python train.py --arch="unet" --model="spectrogram enhancement model" --dataset="single English nouns, adjectives and verbs, spoken by a formant synthesiser in many voices" --input="log_mel" --task="enhancement" --widths=[96, 96, 192] --residual_init="none" --optimizer="muon" --lr=0.0056 --momentum=0.9 --nesterov=true --steps=12200 --decay_fraction=0.3 --final_lr_fraction=0.01 --weight_decay=0.0
Rows from block 14 of a small spectrogram enhancement model, named by matrix and row number. Rows with one number belong to one channel. Each number is 200 + 20 x the weight over its row's rms, rounded and kept within 0 to 999. All counts start at 0. After the name is the row's rms in percent of the matrix's.
After each channel's rows are labels from the 100 clips, of 14976, where the channel reaches its highest value: "responds to" is what is common among them. Only what is clearly more common there than usual is listed. The data: single English nouns, adjectives and verbs, spoken by a formant synthesiser in many voices.
# convs0: first 3x3 conv (model.decb.1.0.convs.0.weight, 96x192x3x3, each kernel summed), inputs 0-63
# convs1: second 3x3 conv (model.decb.1.0.convs.1.weight, 96x96x3x3, transposed, each kernel summed), outputs 0-47

convs0.54,102,211,198,205,183,180,198,195,180,180,184,175,188,185,233,179,196,211,154,198,209,207,216,205,207,185,214,192,250,205,198,171,201,181,183,180,192,198,176,217,217,148,199,197,208,185,175,181,227,232,190,219,187,177,160,209,198,215,203,196,210,182,185,177,201
convs1.54,105,218,220,191,228,188,192,186,205,194,191,206,182,194,215,183,195,186,216,249,204,234,226,180,219,189,182,199,225,198,211,196,230,205,231,173,192,175,214,224,226,202,160,205,181,206,211,224,204
responds to: thin (high-pass); pink noise; clipping; white noise

convs0.56,102,178,167,193,165,179,169,216,210,177,196,213,234,207,175,207,198,192,208,201,207,210,189,185,213,205,202,187,222,220,198,235,202,177,224,197,171,188,183,225,177,173,186,205,202,203,225,199,211,194,217,175,226,233,202,181,182,196,225,150,186,176,150,223,168
convs1.56,092,186,182,233,215,203,184,186,203,166,199,225,178,195,214,204,195,209,189,189,216,197,170,199,205,186,164,209,219,229,197,192,206,186,181,228,214,177,192,195,195,196,195,191,199,230,173,200,203
responds to: voice: child-like voice; /ɪ/; /ʊ/

convs0.25,101,175,217,159,182,190,204,165,183,209,199,175,188,216,225,211,222,227,208,213,189,200,181,189,194,235,202,193,186,170,200,192,196,245,224,218,189,201,192,164,177,206,190,192,203,204,177,261,198,192,190,176,202,219,197,210,224,202,219,203,217,221,187,191,203
convs1.25,097,200,205,202,192,229,211,204,227,176,196,216,216,187,227,186,222,210,234,211,172,231,185,194,145,172,207,162,216,199,232,217,198,203,197,218,197,236,219,179,240,223,200,214,196,191,188,195,193
responds to: clipping; pink noise; white noise

convs0.32,102,204,188,195,185,197,192,199,181,178,211,207,213,198,181,159,211,212,230,228,215,200,215,202,173,163,202,202,196,216,206,223,170,166,225,177,199,206,198,147,202,171,206,227,192,177,184,178,191,196,189,196,216,200,198,256,214,196,195,210,234,194,179,209,180
convs1.32,099,164,198,197,212,218,181,220,203,193,211,205,218,218,197,190,190,202,206,213,217,161,204,252,181,226,224,221,214,185,197,191,177,209,172,225,186,224,203,208,212,207,176,213,171,200,182,191,181
responds to: quiet level; /s/; pink noise; clipping

convs0.31,081,194,219,191,151,215,204,191,229,213,220,228,224,217,197,176,193,188,177,221,224,199,210,184,204,193,229,202,208,183,209,186,220,172,193,196,211,222,205,187,217,190,198,199,206,220,190,203,185,203,188,249,231,217,224,205,198,229,213,219,233,220,209,184,208
convs1.31,090,190,202,205,207,215,190,210,198,173,220,194,169,237,196,193,166,140,172,241,180,202,193,187,186,212,207,206,181,171,211,188,208,198,194,214,201,219,190,178,165,198,205,194,186,208,185,175,199
responds to: voice: child-like voice; /ɪ/

convs0.52,099,173,180,221,169,198,175,193,201,199,196,207,159,210,157,193,173,193,204,212,220,166,193,201,226,209,149,217,202,193,182,194,198,175,204,182,181,199,177,189,173,232,194,160,205,161,189,208,195,197,190,180,178,218,186,201,158,184,169,184,191,178,223,215,157
convs1.52,095,211,201,235,188,182,211,206,205,205,195,212,167,178,214,202,248,193,190,199,223,181,211,187,159,173,221,176,224,205,192,196,193,215,219,262,216,165,190,206,182,208,209,178,172,232,194,223,198
responds to: thin (high-pass)

convs0.83,096,200,208,192,206,187,210,220,160,170,213,207,222,193,199,200,174,222,215,199,185,201,202,202,184,188,215,195,170,199,199,202,213,219,194,214,219,168,200,192,152,204,194,221,198,183,198,215,175,194,226,226,194,233,163,197,164,189,216,225,200,235,160,204,179
convs1.83,090,212,210,196,212,242,212,213,196,213,176,203,221,221,200,192,227,225,229,236,215,258,199,206,146,191,198,203,188,189,208,162,205,228,198,168,180,190,207,184,231,247,198,204,203,189,185,191,222
responds to: clipping; white noise; pink noise

convs0.2,107,180,188,205,200,219,189,169,183,178,189,195,226,191,189,202,196,226,187,150,221,196,203,228,198,180,235,183,190,191,211,177,187,190,180,214,248,233,214,189,150,184,231,186,209,201,187,208,193,167,240,190,177,208,208,230,224,205,193,209,223,218,216,166,210
convs1.2,100,219,203,225,208,198,206,186,219,212,217,245,189,225,205,214,211,210,197,216,206,213,224,212,183,233,211,192,191,209,187,209,186,238,200,196,232,220,220,221,180,213,196,228,220,172,213,216,232
responds to: clipping; /s/; white noise

convs0.38,103,198,171,211,213,201,193,185,191,224,220,187,184,241,173,201,206,221,247,225,191,204,187,217,215,208,182,230,208,172,190,262,216,202,200,184,201,189,213,180,178,225,196,227,220,193,184,204,199,210,244,179,208,256,201,183,205,190,202,166,252,195,203,213,206
convs1.38,105,175,220,187,227,219,192,233,188,168,166,231,217,179,211,213,194,164,204,202,211,202,200,182,184,206,193,224,191,172,196,186,217,177,189,202,184,175,180,215,209,197,227,214,173,203,182,193,162
responds to: voice: child-like voice; /ɪ/

convs0.19,091,216,171,171,219,207,185,249,201,211,181,203,175,210,211,205,201,222,229,191,167,219,191,213,176,200,220,220,216,220,228,173,180,207,162,202,203,169,198,198,202,203,189,214,182,194,198,163,172,223,177,195,190,238,169,220,183,161,153,184,187,162,237,196,155
convs1.19,091,206,218,221,222,194,227,199,217,168,181,175,189,176,201,223,194,206,174,174,183,186,164,229,202,215,206,216,179,191,225,190,181,214,201,201,224,231,221,251,205,192,234,203,199,198,183,223,217
responds to: /ʊ/; /ɪ/

convs0.59,111,207,194,200,169,179,182,192,171,166,175,180,173,186,171,186,204,196,235,238,233,200,167,178,187,205,183,194,187,175,190,190,222,209,205,207,187,213,204,190,196,209,199,242,226,184,194,215,193,206,209,175,183,214,165,205,211,195,191,216,196,213,205,196,188
convs1.59,106,160,206,179,207,210,205,188,214,205,170,202,225,182,209,235,202,203,184,192,200,198,193,208,207,186,208,211,225,173,190,221,212,220,174,178,187,218,196,217,203,189,204,183,176,163,186,210,156
responds to: quiet level

convs0.11,106,187,245,206,236,212,208,216,182,205,215,193,191,208,222,196,194,230,155,182,221,201,186,205,198,178,221,208,217,195,187,216,179,220,189,215,219,214,219,210,206,179,256,202,195,193,205,206,226,176,206,213,196,180,226,215,218,195,212,190,200,211,212,211,232
convs1.11,123,173,178,236,213,186,203,178,176,188,164,191,205,156,191,194,184,167,224,210,189,195,193,191,202,154,185,158,196,208,193,201,191,153,190,196,191,196,164,169,165,188,212,196,210,160,214,163,186
responds to: quiet level; /s/

convs0.44,114,226,199,202,225,222,187,210,219,196,193,191,168,187,184,190,188,200,194,211,217,196,184,220,193,181,217,193,226,220,182,202,201,209,197,207,181,214,196,154,222,196,216,189,198,167,222,179,185,180,226,207,169,187,231,207,217,225,202,171,208,231,177,177,207
convs1.44,112,229,206,225,213,185,204,208,245,224,193,220,184,213,185,206,205,181,204,205,200,256,217,161,216,188,226,181,241,210,181,206,194,205,212,180,229,188,214,215,177,218,208,207,216,213,228,188,225
responds to: thin (high-pass); white noise; pink noise; clipping

convs0.21,104,198,198,202,184,224,201,150,220,191,197,191,181,157,196,213,209,232,225,192,221,225,233,183,207,226,206,177,199,181,189,200,213,171,187,189,159,207,191,197,201,204,205,212,241,212,201,215,211,173,217,216,190,224,196,189,194,196,198,194,198,206,203,239,216
convs1.21,101,202,162,196,207,164,203,183,176,219,214,193,187,205,192,198,187,200,182,182,168,200,189,184,193,211,172,178,194,163,212,183,196,166,198,189,230,225,157,196,179,208,185,211,189,177,148,191,199
responds to: voice: child-like voice; /ɪ/

convs0.94,111,198,218,211,209,233,210,203,210,192,203,211,203,193,225,218,200,216,227,183,180,186,220,203,190,200,228,193,164,204,201,224,190,220,200,208,222,236,235,191,182,220,186,212,219,195,214,196,216,214,199,179,203,193,190,226,199,234,234,240,262,194,196,174,239
convs1.94,116,204,207,182,209,193,170,190,177,187,186,169,158,194,182,184,184,234,176,214,190,200,181,208,193,166,218,191,185,195,207,199,179,216,191,208,176,168,199,187,218,193,202,187,213,207,207,180,198
responds to: /s/; clipping; pink noise

convs0.63,094,199,201,157,188,219,166,200,180,207,181,196,207,172,242,186,164,182,214,172,172,183,178,225,198,196,191,168,184,195,218,213,163,179,186,241,227,204,175,190,187,170,204,172,187,208,161,162,192,221,209,214,189,198,183,198,177,213,192,212,194,208,213,184,238
convs1.63,088,206,220,199,220,208,192,215,183,223,207,207,167,197,209,194,186,169,215,215,194,249,230,244,220,189,191,192,236,172,194,192,173,206,218,175,193,213,205,187,240,195,197,238,206,208,213,206,206
responds to: clipping; /s/; pink noise; white noise

convs0.28,106,224,163,231,174,202,197,242,188,212,187,184,200,194,217,214,175,186,233,223,148,218,191,222,187,184,192,194,204,203,176,224,210,185,188,181,187,219,209,189,176,213,200,191,189,204,238,192,202,213,207,164,198,185,194,172,176,177,174,184,207,207,190,193,181
convs1.28,093,181,212,223,201,174,167,189,224,195,177,215,186,176,201,222,181,217,204,182,178,178,188,214,227,205,210,201,191,195,198,225,192,171,169,187,194,220,203,223,212,197,179,202,245,190,194,176,216
responds to: quiet level

convs0.46,087,196,183,188,196,184,208,162,192,180,181,205,200,183,209,178,189,216,198,192,207,201,205,192,224,193,207,186,202,196,225,193,209,178,219,191,175,176,176,193,204,186,188,166,189,214,188,208,220,173,147,216,206,204,188,188,170,180,178,151,192,180,214,186,184
convs1.46,095,209,167,197,188,200,181,201,171,188,183,179,201,188,206,145,205,195,187,210,202,197,225,236,238,197,203,235,197,220,173,181,194,206,226,233,201,161,176,193,187,181,167,206,203,205,249,185,209
responds to: thin (high-pass)

convs0.47,096,204,213,232,209,201,184,196,191,197,198,199,233,189,183,182,249,209,214,216,194,212,163,207,205,190,220,154,210,192,186,221,179,241,205,198,235,225,175,189,230,168,229,191,202,180,213,208,203,172,202,232,196,193,188,218,212,210,198,206,225,174,245,207,187
convs1.47,090,206,213,170,225,202,182,198,199,203,195,194,196,187,209,218,215,203,195,170,212,179,204,210,204,244,216,207,208,206,214,162,176,177,194,172,203,186,195,185,206,186,188,215,193,214,208,206,211
responds to: /s/; clipping; white noise

convs0.41,093,190,214,192,221,214,190,193,208,196,204,203,197,212,194,236,215,236,203,195,176,199,182,195,184,182,193,187,201,246,208,225,177,193,182,185,181,188,237,212,155,160,222,190,187,186,194,164,182,232,155,213,212,172,202,173,204,198,170,206,194,173,225,203,185
convs1.41,100,204,204,188,204,157,204,209,233,180,175,197,175,207,205,188,183,208,190,208,193,218,198,197,192,234,197,239,164,202,188,204,206,230,205,170,189,192,177,214,175,206,196,213,220,219,162,206,213
responds to: pink noise; thin (high-pass); clipping

convs0.86,093,193,180,210,201,171,220,243,191,223,179,224,194,151,206,232,195,197,206,203,199,215,198,214,198,233,197,221,216,141,184,219,221,204,176,180,171,179,213,194,218,207,193,213,210,170,200,190,191,179,211,191,195,169,181,223,201,215,197,180,191,198,191,189,215
convs1.86,091,193,185,197,194,186,178,189,187,182,208,184,207,222,230,228,215,182,184,181,216,173,197,185,220,198,179,199,227,194,214,210,200,210,182,211,217,195,219,206,208,219,188,235,172,191,223,216,218
responds to: quiet level; /s/; rumble

convs0.40,102,214,192,214,198,231,196,232,199,204,198,194,230,187,162,173,201,191,228,224,201,218,188,206,244,170,185,183,205,200,214,246,189,196,210,149,199,215,216,191,207,214,199,214,176,219,184,186,206,227,206,223,188,201,200,221,198,192,202,190,238,221,218,193,210
convs1.40,103,185,206,221,181,161,215,191,182,190,206,184,255,172,156,223,217,194,208,186,205,186,165,202,180,194,201,187,200,203,201,172,186,164,194,204,178,196,156,192,230,189,195,198,200,187,176,166,210
responds to: voice: child-like voice; /ɪ/

convs0.84,098,227,201,203,216,174,189,162,189,159,174,227,194,168,215,239,211,190,197,218,212,187,199,151,168,194,191,203,148,203,201,175,190,200,219,207,229,144,190,219,224,193,211,212,185,203,196,215,200,165,213,197,205,223,207,240,236,220,145,205,179,195,184,213,219
convs1.84,090,170,181,198,199,197,211,192,213,159,222,210,197,174,184,226,237,206,203,180,219,211,203,193,212,191,185,218,206,179,182,199,222,213,174,194,174,236,198,150,184,171,234,230,226,179,244,211,193
responds to: /g/

convs0.17,106,184,227,204,204,187,199,200,217,194,213,211,194,213,204,198,193,192,177,162,219,212,207,176,210,204,227,212,200,215,166,191,215,221,182,205,217,185,144,194,196,184,184,188,189,179,181,217,231,203,204,204,151,198,188,235,172,201,193,233,212,188,201,206,203
convs1.17,111,191,206,190,206,231,211,214,217,229,207,193,203,216,204,161,206,190,190,190,159,190,202,246,216,189,209,212,200,197,200,219,186,207,179,210,177,203,195,171,207,187,238,186,205,164,240,226,199
responds to: /s/; clipping